{
  "dataset": "flat shapes of many kinds, plain or patterned, on busy backdrops",
  "crop_scale_min": 1,
  "translate": 0.06,
  "targets": ["largest shape"],
  "loss": "cross_entropy",
  "learning_rate": 0.00073,
  "lr_schedule": "wsd",
  "decay_fraction": 0.3,
  "warmup_steps": 580
}
Rows from block 6 of a small image classifier, named by matrix and row number. Rows with one number belong to one neuron. Each number is 500 + 50 x the weight over its row's rms, rounded and kept within 0 to 999. All counts start at 0. Numbers have three digits each. After the name is the row's rms in percent of the matrix's.
Before each neuron's rows are labels from the 100 images, of 14976, where the neuron reaches its largest size: "responds to" is what is common among them. Only what is clearly more common there than usual is listed. The data: flat shapes of many kinds, plain or patterned, on busy backdrops.
# gate: MLP gate (model.blocks.6.mlp.gate.weight, 416x160), inputs 54-107
# fc1: MLP up (model.blocks.6.mlp.fc1.weight, 416x160), inputs 54-107
# fc2: MLP down (model.blocks.6.mlp.fc2.weight, 160x416, transposed), outputs 54-107

responds to: frame
gate.253 107:460402559445514558586498496430439428552437469544547585532496520542469434576491471472486437511445569407470502543495432503456507532445538500542540512501585502609438
fc1.253 105:459462501480561529454503439490401452517466495544508494500502516570559460525558569494409485523576410428446432466515513399507460481545453523575437572517526471453490
fc2.253 107:530504556513462448572485465563557458576534538529594431589479539578540530521516517530567531543514481459468545532445421588556433487466497478553516496518495418441526

responds to: ring; largest shape: ring
gate.245 104:453608416517509447494404513558325551513516414574428436443479533500473545461446495556549523438523544496496499526553487486412425474491488551464533473468527446472478
fc1.245 097:500529446444468553435531459485552432537612467587572552550505469445519511544539472572560488554469461532566497496424473420484570537465534515485431541535585437444486
fc2.245 101:443489550482528578519451501523505497591513478484472394495476494522491460459513510520474466412515618488447454597500471463442503554568464545575399468487493585512533

responds to: frame; gear
gate.198 092:505436576577498487564501488506526416508549498542568528506491570465477399634478542552467550515504583579531575550454525567522537361482452472462570410460508536468544
fc1.198 099:554475489556494461511485524453448432467463620530527462524472456471490510529467529472555551517507457524568515522496560446489492492484569518497564500502459556490539
fc2.198 094:513459466498550486506479425521545516502526462515503490473454428558470521483541384469534484455482460458467541482511583539560561478515485536452521448484495474510404

responds to: triangle
gate.97 095:530552522531454486443494476497454516402535560458551495477554483543483438529439588542530521472565443549509493535485531524579454531493498530535461500495489474372503
fc1.97 093:509521511513413433555456565482567488545443554606532490532414520473533482454472530528554596493458355512504603541490528554501497515522461490519434393540541544475492
fc2.97 097:479501516606495527479578409444507468549578459425473443462482525521480531493468451522488516487608480386575424432441505539495483425507490630455495511491499480577552

responds to: square
gate.413 098:440508467613555514480418462428560509544575500565513502476489423465476517445457516414505476574546501559506446538434552494453467493496465579446480496519497489537567
fc1.413 105:538556517512601443533519471448471513507552445574490491521516448461430472448439513474510500525542585582563500508444571511517483452558474460513419512504508416527472
fc2.413 099:427458568479600463587480589455519498471467521492525461354474486527505427487523489494462526513537540521473412470494513433490521522491478542550517456535422459552457

responds to: ring; largest shape: ring
gate.366 105:488599519489514534505544456475455509498515633392411442530472472601477473524503505449561501409430570521465496464568503544506444408457537562505498484462566465491404
fc1.366 112:506403504471416536448434468467506530536477484491457573488462519517459452407453513583462457440486548546458572490585402545489497474507518514524612492458559426555502
fc2.366 109:569495543553454463527618489511480431448549465480581527500476495558557543473481654591422384587541535458564535580552536491496480513482554440589515546493435474515544

responds to: square; largest shape: square
gate.213 100:468509582565609482481488493579392527396508480488440426488482501507453498510476438562464556591464473473437565543510549474451503493523490612499528507363516508478465
fc1.213 104:559537494503536472466502534432566531431590452522578532498519494534505391514414554441515460501484423512466549505484525518503461474490566482439385534480500402518478
fc2.213 098:520477579517524436500505495467517591447496383526603507455493556488413515527468492578558527527512443543544526537532445579521528460480572470529441514440442538487579

responds to: gear; largest shape: gear
gate.414 092:497494530447573390534497556510502498504455457468599466593532481506570569532526539552490479478504468511520457499519490451510480476411524398490509541452436539537516
fc1.414 095:569523531568614463446426494561404483533411499542505591495537540474580406482459525595427556391492557469467478420567496592535465496476590492487419444405382536372519
fc2.414 094:554515445492577415509509495376434452443476523450530486565453533519480556521474515475420428537579492476550549538385422459436534545507535443588460483529557568491496

responds to: ring; gear; largest shape: ring; largest shape: gear
gate.349 106:565408462445500505481521501500463548522460554546514494583516437476569370491514499479466524510515477487463456534502428517476492448486560577597572485596543508540451
fc1.349 104:514525441465478478529504501484419557496468501498412553534491577507540578553373522386532579557458469449470407545514540452435488436542415405511604492520432535542494
fc2.349 107:546542607501581483517479486602589403541515540581439492489516605387533507559491485500541563460506465585497496586540437549580520501478526512496553546500487494511490

responds to: heart; largest shape: heart
gate.262 105:569467451431580522522488546452431492497483480491458494501592503519595428408527485607518534449461556530476549442517425399537457542467482445571528556469386532431547
fc1.262 105:498444572560502520415464533602476524497488435502465579512420493471519467470575443565533477413479562508531528449434483474533523498385507488584506514471445515484537
fc2.262 103:553533418540496543501558463499421512510443476542375479523541489526588475505510502507460494480492507503548574536495438467540570513457539545483575360492514524522556

responds to: gear; cross; largest shape: cross
gate.252 110:583540500515433513496465559503413465431429520464414472529545576570509559488451565433481485499559533459562477516474518428493480533594479500523521478527658515583491
fc1.252 110:566561508452412445453626547540401478612528546539462426485530568530466527527535537430501489451474531559467564431444418608571412449520551544533570478518618484521504
fc2.252 108:462472547554594452583543589487568426490550548507594519591503502528467467536475443444526485561525436522461522549591553519432519470461512448501485545511465470462511

responds to: pentagon; hexagon; largest shape: hexagon; largest shape: pentagon
gate.211 104:515403521502509456529463462472512456550517503423485505441566499431553550470443498487541401563457490539530465456522484516550441541491488546532517424601551445469466
fc1.211 104:546539470399462474527430568420431439507460431583491560501558463545549513488521485531426495463585452464449417536502482418549525523564615350487485490493530526467489
fc2.211 103:533473406615473465510506540469578507487464495489436573552478415426524449431486440603523427531624497484441577510508532398537516475433556461565541469459496477526524

responds to: heart; largest shape: heart
gate.365 103:453443489523522501439552419503455512508538533543514476468506448520467445603445462552465481457451578518561477566525500418545486368481480526463437513527495466417520
fc1.365 098:465491488506463520463530554492519543582520494470508590437444518536448577543486512559468526476522386407483465514396551467504586548456431639502461424603603518466615
fc2.365 104:519522492450567513461441508516499466437563491444477459380498523551470478585541461485528507525506489524478464484496464540513551419520488615531543488449468548546455

responds to: ring; largest shape: ring
gate.61 102:437534456596477523463420542477528439394451566415492486483513549461530471538500495407398539489494511370474442569542489496458465417470492504516437517650589487559489
fc1.61 097:418505579465402565547406480509612554497577485532471517483508518473481453489518539545522513566460477487431485545523558496462621471438517496502387514492415440401556
fc2.61 102:532580573497482513449552479428501486409449479503511563508463535549447473506460560435560545489539510415519453516489482493483529549445432583474445587484510378548454

responds to: triangle
gate.356 101:431511430548553491451470416471641544438497508495486512503513529419538446485559543529545400537468504474481568519514556643549463459492553489537536506468429524534452
fc1.356 096:527510578547424530485497469520467454501622517486518557430455452474535520470445536471587541498468523432404473516454437479515527572402508525579430540570555452450425
fc2.356 103:507418481498466478405489456521565500498483465526514450453497486466486485524528503554486474458422507563406503523509475626478524591543457580481480420447547482500498

responds to: frame
gate.96 099:401453531478535469355500545520451538537464561426442500448490507524446488524566532480529637587464473475572564657490546500521426445509500418537591546486542478577563
fc1.96 105:444538508435458476547512473456601529540501505530536614481445478560471507484543511461480530421429505533466547430429481467544490536486494547518490488488490481502477
fc2.96 106:429567490481470520518494487412476443452554434468481605478535528539457526584481570482552477559530436575456479532585546462463503494557381445527495529475509485580413

responds to: pentagon; hexagon
gate.237 102:491407470498514480589497497530462472600480457471528519482484524462464478592551464500615465428501434478501568477561480409481480586546523515486475474479567502492603
fc1.237 098:585543473527519565497491505460578559539407574415445454429495595479539462537502403532517499518481552493475532464555499506336510482521570515510443527518433545509484
fc2.237 101:488524480431531627554426585529422527476486546503516509454413459497476567468490500532481540524539477559540607489470519443522400529510522517533511584441521486497534

responds to: heart; triangle; largest shape: heart; largest shape: triangle
gate.258 108:578542472569506494471576487445576454497427528493561513558499489451445522471439439441476494450536536539522503440443486526425393396476545544504475569533596450513498
fc1.258 103:547556530452532606387480474386515502532444553535540522576476544556476569436502552529461493446405557447589477501415472552630554533430422520539466547561579565466511
fc2.258 103:443569511577486509535564456424407400550504504492478530557530550579498593500502510496510517551552506567484505575552455559431463434555485452484446587472450586496484

responds to: largest shape: semicircle
gate.46 108:534502574442396527482595523501480557533532622502475525484471413493567393559523485535519558527474556444492450511473536469485527506384529533479563475452541563500517
fc1.46 103:564568482501549563436592497451496493465508494495453500396469521513489513411486416433513477503533505596497478527515500448534544530495448461569404577562521469468470
fc2.46 101:499420591483525470444516461476498466539481588493506492466520597479474486436498502534587566507467460567571502545468572602465496459540457450574503507645533569500520

responds to: gear; largest shape: gear
gate.187 106:534541392543510504465540455499502591547521505536501569431539413495606463556542508419477448548588614431538393492427520408423479503535549469552428539565512566516392
fc1.187 106:542507548570512595515496444490480484506429510473550548438517541466495524506433546488464443465504502536459439479539453523510506504555527448556605454515563488458562
fc2.187 104:508539509431564507557525461490443407429555507491462533447495529449512360542585513412541480531519558569569511642497519409530444483537555467425539440550562477517472

responds to: triangle; largest shape: triangle
gate.358 100:482506495454518541420512540462435483500455468506477514571435471541447484488517446534482495492518507446397486439480546536439440466501468502537508504571568474536477
fc1.358 108:505514482455373477509516593469566546518472556380523444530517590515529476517480545407481518540514475551390515427499462432483467523490380503486448474515423477549448
fc2.358 106:452516456591448554450474471480551488485526553501482447494410512405431476625412549493569556509491431597535459529565461512421519471466464412403516422488518506520519

responds to: heart; largest shape: heart
gate.303 102:499488484486421467538469478417529554510499526483506583501446487528427526450457570421423533539494485541513555447531476547341375472569501507485526477468492620478539
fc1.303 098:588453528534606511512588393486567519599461446543454530575502584527416580472565548532556546493412473471503467438510507481524544389531498456546492445544545437456480
fc2.303 103:534398474516512462467498515588530523514413526396474555495571447471513403601501490497495492497507528475571369448482532525452489535536442520430428438461567436484482

responds to: triangle; largest shape: square
gate.388 096:497516544496484525523463520405407460555499509445466533541528499508531578498571463471472486454582451589508458551544451547521540524428458506464535483491530475429439
fc1.388 092:479523470544479483531549437508482487504446549421525492534571450568532513594432471468542566508558472585514535542457445479550501487585563527457517498530518414455470
fc2.388 093:602509479516502486498493519539518627508465538511454486448533502516461489507443479469521548436475505548478454449470542470571501514438506455603519478479533508450577

responds to: pentagon; largest shape: pentagon; hexagon; largest shape: hexagon
gate.221 110:541430494503497465595465523473466379480476487428504469521514476437452484606569429529393594526491441519490467476487487481450579455584506535482541517531576524494497
fc1.221 106:470451502362520568527515565541406499449491446591550465492447447534463515538565578563546409505456503510598473538505477485510461445545496596522619460543449483432467
fc2.221 103:491439456575413535510536541478583510486501483528418524503529452465502490567517454508484516598588473561510509528508433492511492509545514468411465417408495517439448

responds to: ring
gate.166 101:570497565502529401501525422544510515552491480504534540503474537408456529553455651471500519580529479487558514543400419526517460528485441461427567450596478526526527
fc1.166 102:508451510543453465584435465380469490537560482516511576577458484502581468500511475452436528513408517504461495529562598411558494513518506497489515552546510524379404
fc2.166 101:480476435465529482539544463582489431487540562522467496595554528506480468520418564504474427413528532461454455519579523467539496522532456466602456448549534490454614

responds to: gear; largest shape: gear
gate.239 101:510514590446484455405496546515441473433492518512574595521479566455537407611553428500572452486570537548443491561572552562470466409524533560540575517589472584490499
fc1.239 109:480577533424443499519467600428417498472470513522550557547605514553461392582495506456465456564559444520525484506528457447512399448619494468522495476599516587570457
fc2.239 110:465381525491450528511520522427482480403527486521427473516428476461566512542529537456465529478579546567498492550432474522475576513364532513464539523443531516576467

responds to: triangle; largest shape: triangle
gate.234 101:473501564532341481522457466514464559481552498464544558353485553503600422490483538506460541517492536419595530579463477518518402485496541434533521503553450387512481
fc1.234 104:473489678541544496464513359506534538638537418506431490475465492476534515545513485531490458561524518500516417546439464457488554430448543538531492451537590529485553
fc2.234 104:577426503461430502508424467448545567513481515462469519490529493495513526507460574496506446508505415486430548493463502463609468569461502503491493469539490366465502

responds to: frame; largest shape: frame
gate.327 101:430438429573472536498538537505626508408454530511475493495561460522517460510493459581431505429533499505424441468497553512533533515357484410578597387530597519517505
fc1.327 100:468527434466530518439506475515589560467374511444462545446546472466452497475510545537498516528510525499525482479505535601544457492492542531480483563512500456500500
fc2.327 103:564488463537512534475439469408462522444443503476480527509426493473511417494543501463573414549554471615463453480559521490588512543506493481384467430510485494502398

responds to: gear; largest shape: gear
gate.65 110:496440539437442485532447450443491444482512566406470481536519579452461448562436542410492408533439499542488483444487536528418458477606490454524606505552513587448499
fc1.65 105:469484522525501462527584591471456491572481515433549442507389540449512431545478494450516496474498554476522468476491487521538537475596451537573575481574621517596468
fc2.65 109:477496520513591504480408534484500499383548531485483429508450496493535465573475436499502565507502512550446475563553360487473520483506545395564567458514587490501432